A small multi-label image tagger, trained from scratch.
Training: adamw at rate 0.0013, 8200 steps, batches of 256.
Data: trained on rendered solids tumbling over patterned floors, 97500 training examples, 21.5 epochs.
Rows from block 5 of a small multi-label image tagger, named by matrix and row number. Rows with one number within an expert belong to one neuron, the router's apart. Each number is 500 + 25 x the weight over its row's rms, rounded and kept within 0 to 999. All counts start at 0. Numbers have three digits each.
After each expert's rows are labels from the 100 images, of 14848, where the router gives the expert most weight on average: "responds to" is what is common among them. Only what is clearly more common there than usual is listed. The data: rendered solids tumbling over patterned floors. In brackets: how many of the 100, against the usual share in percent.
# router: slot weights (model.blocks.5.mlp.router.weight, 16x384), inputs 0-95
# up: expert up (model.blocks.5.mlp.up, 16x192x384), inputs 0-95
# down: expert down (model.blocks.5.mlp.down, 16x384x192, transposed), outputs 0-95

# expert 4
router.4:469536522554512508438454519457538496465462534502498530454455488505479477503493499520477493482509525480578483561495510517487482491528508495526450467541488492480480509451479488529484522547480518536474457481505493515496494493471471481493512490514502504566511483542502522483520499484510500514
up.1:499500468468530480519496477492476507520507532516514491512503505462492521480527507515496465523499489522492478486489498569488507513538479477525493500520535493509471524485454489504482521479533486491520457504515457551489528500525545498479517494566457550487488538518483495475476543508471477503
down.1:530516536531503531510521513484525477487515484471500499500503460492528536549499454485520536479521466528496487500536486486487484451525461494497507486498490545488494539458475474485464501507474529493490493496472504480527503454519514483506515536518539488487508456476502522503516482487493503535
up.2:493494567520532517476505509495501493527513477477499537472487509526457483524501506518492568513561549502524474505515494516510504527498519474533487479454503473477535498543555454508496520528497527514469497545518504498513516473511506456500496497536491498525523519500465536483527482512511491521
down.2:475470523478495499507538508472482515493488471492529487516489490526482481495496533484476520498488515489476470504503484465553490489471490514515493525493469521499484495497562512493549486499504454515505491541535493504483438500521510474521489501498514497515499480496509514479508534486502509480
up.3:492504559484523467505523515515497487486492505521518516502542489510525506491513477534495552496576476472485520478532498529506496503486487533508527520516473472495483496512480512488498524498505468515521512499516519492509446517469486555498526523515522549496477455500429507486526503494532565491
down.3:532511486448485499508521496535431429565527443490542506507503499491523538462536523535509526493516467456518508444508464468474501521476510500477519497540519521510518517466474514480515492487503496476502481503519501516521518504505503499519511498506493519513490511514488485513499475563466478471
responds to: white object (87 vs 19.1); light from behind the camera (56 vs 25.4); its colour: white (56 vs 8.8); count: four (49 vs 23.2)

# expert 8
router.8:490508494512534494507490474472503516483471519534518521562526524533475510491507475529523503489524518511481519514498490472523575446498487501475524499519499518517541518472470474532461513503530496509492497521518465498503513459480477509495506486482480481465519514520456519464516487537524514534
up.1:478485481473531489530489490506482509541503491452467510496422531482513481496521562526494506503495495503500492527501545486476505483532453478495477508466531513449502513497513485497499534466526540504506558457496505541472549508546494474472502509532488477549512512534546506464479458483452495492
down.1:491465518491513516520502486482559525491487524490517507525470504470519515485447498540466497521466506490480489485479514524503493558498480512486475532496524491487463465504541472541470453436460504455522551495491530533504525496494507541501507459502497527460499434509462490519514461508483511461
up.2:471506498458483476485508527498464499525501506492494484496541510465496505478524490451440529497478502503533535497525481533506508501500499529515486504506472526433519481474473495486485530498492538498505497487514479500549497516526473516527494495516506483557522479482494474495526546525510502467
down.2:482488536457510481506520484500499520510524496520468487518519516468504541516522495491536534504540509510461516473514494530503521491505467469510517500533517553508487506513507501488527503497503471501519515498501523525487552517530500484467493562502487517448543555455478467515483488525487470542
up.3:484515463487479492522489530532511490488527520560527500499527510514539480490504487493519471516531497539508505480529514449502507527495499509529493487571504523526507529578501505427493492503521515500529503507497541507492493507515536516440511509500485468496500515482495508501502543481521501514
down.3:488535528500500508522518545513478452475499532486526525515473515535503501505538525445472477559490511484504503487524559495441486545534508497519479508467485548517500520457536523476493472510518522505464478478509482491519468522480507503459456480506483469516505456537485522501506541484468485498
responds to: light from behind the scene (56 vs 24.9)

# expert 2
router.2:491505519529483552469498546493527468468486470476503482476510516560464495501521473471513517507496495484490538492521481567520455542501461521494493463506520518488499511501471480510496472514513505513503494457492495513472506522504474518558465479470509541461490523511467502507503525485532463486
up.1:519493470476512539514479496525459481530525505439524485510477536493459524513504506521537517475494506488510487492485512533473469510543489502471510477485512486496488493469508484537480501484556526483486494488473516447486493502499485526527454506462502483509462514497510491521517508499470476493
down.1:505494530523466511487516512483535489525508518525508484424517519494511529481497530488496500458477458491516458502462452535457451560480486478497465521521538484544471467495452502535505473482486507522558514525537553546499504528482473506465502485508521555490502502523482477480455472512528492483
up.2:478455528492539500543503497539509543483453494485479480563501527495462442518502518488449543470499498500466469497521520463505547464476512522519510488479460509445503473467552492519497495497545503508497506481499497489480500461501486498491496500513489504480499473497491525489509476479457478476
down.2:464488555485533483527505467477495546486464490528479505535497479497520540478524477481527511507502499510486509479514515453499531477508515507475485490498448467470487497492488448481526471562484452489461466475499507493513486488501472477507495528496528468491515550510491530472519511511501495539
up.3:538491463455510524529515484528469467531551552452537504519474472501461528486508517514546519484514482520508512485464509519479482487522483493470506507503540510485479508482496471488494507481523527487480523477488504461518511494535490520529469520514494482516500489528515452502488496490493483495
down.3:465520527517467501483519504532494469491539468517494527421503517493487511466506514459508477482464439512543486500444461511467449573463490448492492503502458484526500504457472518511484485485500505500545487500499512502511497522526473498466508497505535524493519518520510478493474495491499477500
responds to: light from the right (93 vs 24.8)

# expert 9
router.9:465485496474461510455526466491545469479498499490451467464483495514467507553474450495493477497521533490477497489484504535523478520504565498475489501538471451476480498507483442454480491496467521511442490479488496529521501494447519517544515500508508516440502483511511470462532511470494488502
up.1:488490480479510505484440492504495462505488581511504518489462473491497498479477572498505501524496486494533486490503464521510506502516494441520507498493476504497489539521469494508472482527492533508482496498472499460470566520527520441495495476531526514538534488519475504502493525539499481499
down.1:516502493539494475526475524498477478514485535498494504487486492522536495486521532508495510504512479460492446554487493491515477488496481497538485460490491526484529502479470528504502525540500516526512501499519483488507482524549536456468485495555503517541541494535490509470505498511480517500
up.2:507524536497536475484503495503521435509499513524506525507511489475491538510476471510486545453535518517516472523517532523506483543486485508487486512525516503491508537506502485494490512500491512488511516470489533552495533588493513530547529491522558543502486466546527474481513547530523526489
down.2:475499488438493456483482482486490546481482484511495503481467446482484486442500531485498528505497494491488528471479518494503505496524502507501502469519501500497490538500504514497495510481468470506495467539537481486487454493481474470523525519496510522475483487531485522499481507492527481492
up.3:494483524483497513502502494516494464490497513504494495482542506520520477496510488497494485546495488519465521483506494501515477499489487530509492471495502505547494480537513539498521485535510455473518500500501526480482525484514542484497512549459534495461545473463435471530475454507495498521
down.3:507504461521492513503493488509518530473499504528535536490512507531495485485475494495500500510494494525469494537537522464486484473468489484537503482466515500489522510508501523507543519517546479513514558494505487518539486493546528484491478529455506477511560459548510489471503495563480483481
responds to: brown object (74 vs 18.8); black object (52 vs 19.3); count: four (51 vs 23.2); its colour: brown (40 vs 8.1)

# expert 6
router.6:480517496502529519496504503501501480502510512483494513505487502537493512514490519507543437525485524498493529472507478555514489590486521520520495484503471515528516525499507536451478511510492520516471479495479502494517521546505493506514523468492544525471521515519506446490514539537510449436
up.1:477494498459539496480453499531505509491483549522455489516462477493448502488505471535486459493473479470495504494502525525500513460542481496458502515527499508518473498497466496473483465494539431476502492465469490496483490459481485480500467482479466477471478488527486508485450485492464515500
down.1:488508520548472532509420516526470486482516501576519500518467529478508480499506498467536485563527503509538455510499492492429526503533508484530435499506514511496484527496545483522484493504519487492544485522519491522465487495532520515509507537476521485478505524530487521493481529485480582488
up.2:468503501481507488486494484545491492516495520497407439509522464511486520470551482495474455495493529547476500506508493527499480503516467515441503488504536472558471506496509522476476459485490447491549442481495519489480469492479546495519545557465499521473527475485521466473479508490483481467
down.2:496477459462491497536534453524469473513510451484512528491518461507535485499490473561529509446521467495530511469507459518502511485538489478516520516544506485483471497479483475523497485463523548513481556507554507550504517508467482507526507496555485516507488474464500483517523452521532493485
up.3:495480532469504468460477493474523547519471462512493479548475506479495489502545446497455503482499531488493476511470556460520512509481480479480529476503536537478492506522492494502467474455508507513482490514482480508524504453487480501500481490452438499486496476509493489477511503493455504503
down.3:492564525554447527485538497445487489500491472506518467515522498500473503529524510506473533508528548507509448562498514481512513520503537522503561514485496501450518515520502508484506479517435528493500488455439528434462487504537493448523528526472481507544486515514494513497505533543492491483
responds to: light from the right (80 vs 24.8); count: one (56 vs 25.8)

# expert 5
router.5:513526511500493462509490553501488468487475481538506501456501515471515485520488526496476496513466482468499509470509529509505453524492499526538464471506467525500473509523490533500501506486466503501527477499504497528477550571523456509501507453483560508479498487473460434507521582527484504472
up.1:490508441515491507511532480455531531512490498509551494536541455504514447509507500476528469505480505485510500497489457486521540497493523516519486526455483513523521521477502491511518472533530453468518491527536491504478471484476525488492534469521496468477517505489500522472496487491490441482
down.1:520464475483495503533495473489482451520487463512479501499479475497504511462502509529534533506538455469533520508478483507513527487458510464499509466502550481471515479475510491502489488498509522482460522472454507501502514499491468485536507479447487475531498541499545498522546474515455451439
up.2:461509499492499491493547517465521481483493513511529516497488465488519473494522505477499482505489491474554531472478492503525504513477509526522481509491500449516478518479484514483498511509489487502499470535503508473506472494452536451484503477523508552526507490525465530481515500488522489443
down.2:517480490505499484520500513510536576493503502524495472488489519493553447488520491505478475544477489488473504559515535495494475502567504545496483529510480530510540502510535489457530471501483500522500485478543489511516479497520491481482528498524507493475492461484451549481512515484520552563
up.3:496508483538482493477512459506502519543523548494509492497506498493523450494511493472514487493507510488487500489479466489516512503496484497503481488454483525484550516450467504503491516523516515500481482545531483487469456470479553480471547486491477467492517545510488510465498482484480464501
down.3:542494505533510509498501493463501463447501461523500503518515483522509569472530538547519528488517491431556537505450490488510520483471504534518513485495510493527507494509503484517481494461518463496477506462479566494523481477496487500566501474466490474464456584509540505531490468520493484504
responds to: light from behind the scene (86 vs 24.9); red object (42 vs 18.7)

# expert 13
router.13:489494473544498500485472469470488468540552507478487532469488513515530509512486526503518491519479514499468484475475479500532492515512530485529478469446545485504486506505464484471506466512484545497481465549519478512507504491464548525488498456499467516503549486556488502447469503506517453476
up.1:536523513481543496509488507533478485506470526546481497537512475492510521516515484561496521515469474504498528531554500493465495496481485521502541476507514547499493509499498507495550506504535442453504536477505496475523494490506510521514521539510502483476486517490503491518507544495484509549
down.1:540509531483486482479484507423531510468478515524472498476489506520473499505444485512500507522527489519499529541519496507505461523464506500468459465489468490510514505516498472491475522489499534513529520502523516484485457530488490506522517487498535455531521502513520436478496495521536496506
up.2:479500516456458490506512494511527520457469489498490438493499512491462454538490463497482476499530543536491510482506522527493476530473514518505515485525480494480480467548507489492502543522495481514484490459480468499522507471522514501533519534462507484487505509452466485520551496484501513500
down.2:493536430476505484456475496535500540461495474510507464484490526512473489504492490500461500533489534530471524540491535462460496514514498504516522499504493457527496488508517483474511512484482477500464498481489496550502465496514491485512524529497504448492476539487494487506477501495492525489
up.3:487486503459501494472560510516488473481495499526509494507488506480519469490493495496488501502498474502516537475486495508499496501502474481475536596542426475501494487467524511490497525502501498508495530454478524514481468540520469544465528493526553473511475482473474460517582532510470511511
down.3:483529510450505481481495551525459502465491463471511470479528516502477546525530472509474522491485525498516493530524512474471481530516483487474522511522482508487481506439497480458526484472484480497488494458477531531503509517584439495541506537523505518510462510485467516540500499520478532515
responds to: purple object (91 vs 18.6); count: four (67 vs 23.2); its colour: purple (52 vs 8.3); pink object (51 vs 18.8)

# expert 7
router.7:441493477503516513495452479478522492499494486480516491458515536455505451500527551530446503486444478492470489526471478513513493496501521492481470553522471485499496529485513526519498499497464537503473477528494470548471528544501484511530517471546543517482495522496571476469502491479478497530
up.1:495483507533498455495512515447497484521480488513513506495517522501538503506479484447498508489518480502540468496503469482493485506515525517520501493462478498491525473489487484495491515492475535518509492537512508448525487508474521529445506470492509491517496460481498491480501522530519492479
down.1:494483500514497479543493472538548531515439490525495471488514523536467479493544514524527500514566459496429516507506508544490480478533489503518504470518500494501527503525514521481500555512499497515500521506493530496494504567487478516462491508530519503537547464497486430457544491503489513486
up.2:497516512496477499520512520514449486483485576512470528486523491493511551524493460481538533551545469497494539482521502478518524519492473496501486464494509471483502494533475502499496485481504467504528493440466526485541461507477545480503442505456475477460468460502488537462535482519546512515
down.2:395488563491511502485520519493517514520549498464479506501467466478496537496511519507506508484522482530522535496489531466506503490508508468447458495473492521479498504476495542475464458497531529463474504495487460501510518447516456492474518520474468525519542535503523498500498507518482447514
up.3:506524534503472481552517530482509514495492532501512493504487489527485535493470462465527518534536472480523504484530513536540518527491480486509502439451567517533522478515486462511498528502523462488516489519478470451542461489482530472472458506427458491489486483497475529504521528538518506482
down.3:524502488522475501518529481484499493490538470489530509466471489506527503508529493445506541496514454536519481527513474519509464520518463492539519482511474466488506549483493458499471493508501524526458510498471505530524519486513509499507488501496542519526488455555487517476549489512512541485
responds to: teal object (89 vs 19.2); blue object (64 vs 19.1); its colour: teal (54 vs 8.5); count: four (49 vs 23.2)

# expert 15
router.15:477481489534496485480510493500499492540490480498503477507476520475516512555494463513498492512486501481508511500464472497518486514497520468482462507495491440464530535475488472468470513529483512505475497507500518514506485530459518519502537438506507493510466490520477501443551486568460489504
up.1:558510462523465482547476532495509542515508498495480534513469494501500475492427508516508460483512512502510497534516492502504520519470504491491523502492538493522523448518485496515522512491481546458525529535499459469505485504492456472484493516506434492535503512496557518512468499497502511491
down.1:512508546497507476476519527518482464473505463472510493463571473511524554536477471507488513469506527474511525496497503473484490466514452498489499503522495508509510520484466451475477502480532460498473478487506519496544489466564505526536473518503511461436458546475531534536537481482499541496
up.2:518495492514483503502471509513498516505486489486506507497485518507501456472492551506488496509439518513451494506511498505477491504517482501506514497502489519516476489507504531484571479514486523476501482509505466484449520490560478510483471512507490504497563531481549502526462474469504493466
down.2:522483512519482489506487485492508472505531519494538529491517518527515493505504551464500474497538552530492482526546476498495482487496467494522492492513479558536478486518465498492510474553508560481511517459503483497475492525554495503520468511521500504514547522498452475492472490472507479491
up.3:476499507479450489501505502498540464478497506482537476494522475497470520519488518498488461478531512490505484498514498501475470529459520524501505502523490501509435477566512487488520463471485496449502496458448468467527577495503530531495499504490539511475495499475527485497513510496527495474
down.3:537543486508464431514535493494535480502527515501510487459483473484518496514506482456507507502509488532498470542534491491483449547486482478464435535507514511479520480537495480504526460495469512519521473530497466489515461503489496514510522533498522476482495486503462483511480489488504517518
responds to: orange object (95 vs 18.6); its colour: orange (75 vs 8.1); count: four (56 vs 23.2); yellow object (43 vs 18.5)

# expert 0
router.0:482499516522459496481529519503492502494456458510503522505515470520482524529532495494537493520487530522491507534530510485487475474506515518550549480511507459468468505484563496506536460514486515451507479476501513506484495478507496434493462516456490529446517486511501515526496492490502484484
up.1:491449491458510499515427450520473513515486488522509523530496526458451477452516493474429494509540467464529508450480550495522480472501493485513524489487507540468497526466485559493466517485501489545511486492524497502529529522450503520529486481474506512505521469526515482454473524527519551495
down.1:505511496474493506544462505456493485490483547492480497516518480520489500519499520482517535520496502518497547437499487505492510532492502463468497512525498538531498497511452510556488513515524494498529502516477476478428489477505498493487490504496500484480507523504467511470421485463490465522
up.2:504507503497507503463530487491495440514564512453436509461531503504495538520528479492511551453484478519490522453500473487504474510538499464450485476518516514509491573464395454473493511500468535506488490486527506502529504531502488516499480497536486477490478493503499420480486535505537534518
down.2:489503470495510452464512485464488455469530449448546497458483464493549486489489523520446506496478460485507487478445449491479495499473495491485488532505497487531470475489484498500487472507489509449481459515539479509516466493540538503489471493499549498519514502521498528512474478509526481466
up.3:481487492452545486513425448498493492533512524511532482535465500456462471492488449518453496494518497484497512456525506502525498548558497451496467487510512499512463476514477496494472553456523496511471522499446518508510490511494508530530498482469504529553479478475494513481513505478541494524
down.3:484503547502484522503494504524481470461499520489458497531525489477505524540494492480481508502510512487497521534484496519535479488527502503507507527523498511510535495518488544500476523450463499493488522540511489472446523505487490500502500525503484505495520488506486536520503511554536486515
responds to: light from behind the camera (60 vs 25.4); grey object (54 vs 19.3); its colour: grey (42 vs 8.4)

# expert 3
router.3:512485482556493497491493470472511479500479484515489538476469516503499475528490463485515523553527508526540540494496514483503482517502508529486468491535530498466518509492514499497523473537472509484475493507509535505483499484505457470512511477470514466535521491506517524534519485498476479500
up.1:523480506505519527490486475482492498525580484470495507513469504510488490459500483493512541502493518506499490493495532510545483485499510481429495483486543539507497529489489474446461476494462547480485475544516472529472510519493536485522516499541489467501506542487512475493471490491480499554
down.1:510508537520491509480528520504479514485486511536494464499551488519512541494482462470492489479486512517451496510507478501520498469439476472497525521498493485452511505483465515479547509517534481530507476490511506494534482508575491455532457536503477507496516527486498526501535514492494526517
up.2:502522513468521466500494470497511538480503509472476482523539467482468505527520480523471515491519483465487453506519486475501495495474551509521498496496466519519503552506467498512503507464499459487539497508504475531530485487501510504535504505522455543514480493521521484458451488486527538519
down.2:501503526484507503512514508475509512471480518488490530499484508450494492504484496471512499527511498501470443444494501492503504462522456530545495490441499516518470472470500489490521511494466531516467512472524502465505521500522498464483490507515510517542533490490464506513486512464532523515
up.3:512494475505490542503527495568493487505508530493483487490567495509479506533519510489526529540489504512476528493511493548529481584475519508498505502511485515486500509484500502460483506497523524472521507476482525492500489534516474526566490534511532508503477490504474458511519561524510509524
down.3:475480556522495536484479497488542461487504495472523509449494520494536505521463518480490514464471490493508477547493456531478462543460455494509496501513494479488499485489490486518501449482480490525538534512535496533518542489497515482510494505504524541486535473526500510497478451524488458499
responds to: count: one (69 vs 25.8)

# expert 11
router.11:451503473491483521512546498532501529491508490523512535489483497544489504546509491531559470498479509548498578481495490537512523541512561506512484510541504510516530531514500499469510514546491541500516501497498492519500538528484526536505493495489533484514494472528519496547545556532538453513
up.1:490489530498506512527504514468481525457519507498493507450518488514504554467519509516496535488477500515493531505500503528503436486509499488475437531525524481518457485517467519464491489511447476487582454449516473539540486504497531509517513510494500522489540495514499448511458517515504514568
down.1:500516443535475515482534476477484460489502484475480518476546481504558498499483498501532510496477476541514470531494487504461498497496481487499507504507525469550544541478495506484542498485486518544598508472487513527469481535533482542453450534459504506467492488451492536468501506531505514483
up.2:523502441505485492514471485499531484474497469477526532494512536482529499549543453533462497481504480485513454487515496447471519504513484476546502498478533484501494492466533500493488497470503526512490510504508518472511422496482489486507482496458507496515487498472533528503509447441498521527
down.2:524493511545491528542503480537485520505475529531495529518507509470577478496508511525527504511430508498500497531548491476501508468533482536466464542507482536515484502488521485517562480512508498498512498527496501504500497492493525515489514485508484489500500439484479509501518459510492520487
up.3:470517483452531509459476553513518478499521493479510488492501497483458464518508459486491488487520477525523537518501521496497471464500480477452530505509489467530498490477464525496534478472503479484464499473509472517474459559499451476497499526501498493535536521486499533516472478444473495527
down.3:463461516481493558482546469496467489474501487486507504515523510500496481502494510495488462492532537503483511442534542444503499527489520575498471489477504464486486475504491473507492493485491490546485530495498531489526517455512489491555498480451493486441521530507475491549476496457481511561
responds to: light from behind the camera (80 vs 25.4); white object (39 vs 19.1)

# expert 14
router.14:472507567496464441471456528544466464537487514495478481441511514432481484503527527492443547498486494480477491488475511535503443483503476516482492491492484530506503489527511518511474540476448513533495461513499489491511536508539519500495549524493518532488538473492518464475494537515522523541
up.1:503420520475596495520486472484477517516507475497507475519501521481533551549509449529498509492495454529480504502550464497540517467508505490507483491513491501478493530458474526483452537468506485485537515520509495516465498497483491511463520542500463520529485468477495509481530463463477511512
down.1:526548493534479482506467536521511496500517486530502511468494504507554503505499519456495504525543526517533498523506511484501472525506506516467449513499524516496546447500496509483484477452476538575507459533517521504469475511512527479483514451494537444548515521514471551469514508512522524525
up.2:470490479478504499493498480476508533498475439482528501531470480485475496507443466489526469509527469501502502489516437479515548490501526485514506520499491459468501533467542506523492511493519472440476510546495484471502520485498517487479493488533456508521518507508499516530499518464465533485
down.2:492489487502515511494497470497481486529486535524509517471464500475473519494544458506469505490520486497469527511478518494503500513515478494487457511473489482516470486479524515461495496507504489528514529501467521556486507505536527469515516480501488489528451494476499518518509519534477484481
up.3:469481484474482494514512491449465496523462492513533465503500453486527474502516494488497529502458519500487525526488446508496511541505488515466466545471532531501524519502499524476476506536507506483537497487560526517447526498507564516454493516505503523586510512485547533480502481484492491485
down.3:520519491494503458518480557505523540521480514494503489476486499473536520461505494477488473512473481504507536497512517471544483500510507502486435493501492513491512497513521511461494478463479470505523446501539500518535455493499522507492568510540494462483497490479511503486488506515528504521
responds to: light from the left (96 vs 24.9)

# expert 12
router.12:480490531511512484500489483556479492533475504507493515550487523491492501527492500535509562492464510521468536515527484503520558534531509528508519490483505550534536527515528534469486479555542499508471483460521499518486520493468488526454518495496489502545510476496533524481543512554530527498
up.1:473529540538516484484470489539494504512505529468443490503490502486492534483485501483465511499469529491498527510456481532524518511520547471467561521488500449505553495492518513502465477504507502511444439513474479480488506491470500481490520505496486506505556515494508506480496502509473517518
down.1:507512453474505496533504501502472465513486487492530491536493480511520532550517501492504493557489517503490508476526540465485514544520507511478491491488517509458482488505525499467529476499495509523495524450507489528502540519517485503505481476489464470518495473506516444511473524529522479534
up.2:555510522488435483483519538472507476519518465513543446454509494511525509504542522497510516485512473488509450497517487535495408503497454511497535505478526528544501503519468492514525482487481483530525510505527514562469545524525529503521491516509467509450490541504484507539483509502506516531
down.2:524530438506482501491498478515488513525493522488519483470460504493532468460492510523478497465479494498526479526467480493467480543536502537501472538493493487499509462499527473536519483526491491510517482532531526500486472518508488522472524496514503475512514525524475540497460464489523513503
up.3:507519499464489476524509516512457509494522496492491505512512480485507545476461505498486495491471488493485532488455448567494512498497538503461529500533511500524502470483488469464490457481500482449524492515455534494494512517485481512510504506473527511481481482515531514528494490489487520488
down.3:487513455489484498591481500536479437479510533450495519501490486517522495453493484504500475564449477479535504473493531453479502558527519502462467467486516495458481460494587469481477470465520535468481492461481503514533512465501451551492513454492504486507467485516527480503496471490481487492
responds to: light from behind the scene (99 vs 24.9); red object (39 vs 18.7)

# expert 10
router.10:454496469514497483466533507550510488466462484544507485463500492515507480456494490503472500486496477507505534499476486499482494513558494461507460534575459443475493472474531522492481521510487523507484506500525480522531495503459481541470535496493558497528510440469473468497532493489488507526
up.1:490500518459520520515457500483500505473521535478502476517505543485478506523504504547501501500510521500527474510529506517484531502477492547468512488493546536522491484565504495497514468476521484508517473473460452502439516504515544496529473540480460516481490557523513548471484506497519500536
down.1:488501490473497518509530511532463497505507476538532518492501497467500491511529477531550534473516450499518531497518503511523482515513452495496518487540557480507492505477509467482523506457466475513495503468458520491477530500512522511520496487512523511502447471490488543535527528503473475469
up.2:522506484549486524499480563505460500513549486454493534490452507537470471489482533496536511482519554516521487462495507492519498492493511521466482453510516491491543505497507480499521526504505524474474485492513483499480494486574509449500474497511455464483511523491526497503463529511485488474
down.2:489497545488481471503497523479460485526528515478551487484496510511535500526538500500495504485512512491501510512527483499519479508470515503547505494497500549502505503484494479501507483478483531487504467518510514506493500502548494458521483533489499505501514569534483514496480496512511512502
up.3:460485504543485498482470491490511478564519488444477509479498508455513489525482554486483478510459506448479462521491512518506482541500534514491484509459517489491501532505496499502534505550454507519488452531495475482473510499500524492501498476530491516493479534541519537454509528558493488499
down.3:497466503468464499497524482521479478507529492523542510484507492539480470508447534487497537479484457495498489487490510519504498516487489519538508519504494440530466502554520498487423498481497466505501490488482539478535462455489528498485513479421496475471506475506484469502503552485496547490
responds to: green object (100 vs 18.4); its colour: green (86 vs 8.1); count: four (50 vs 23.2)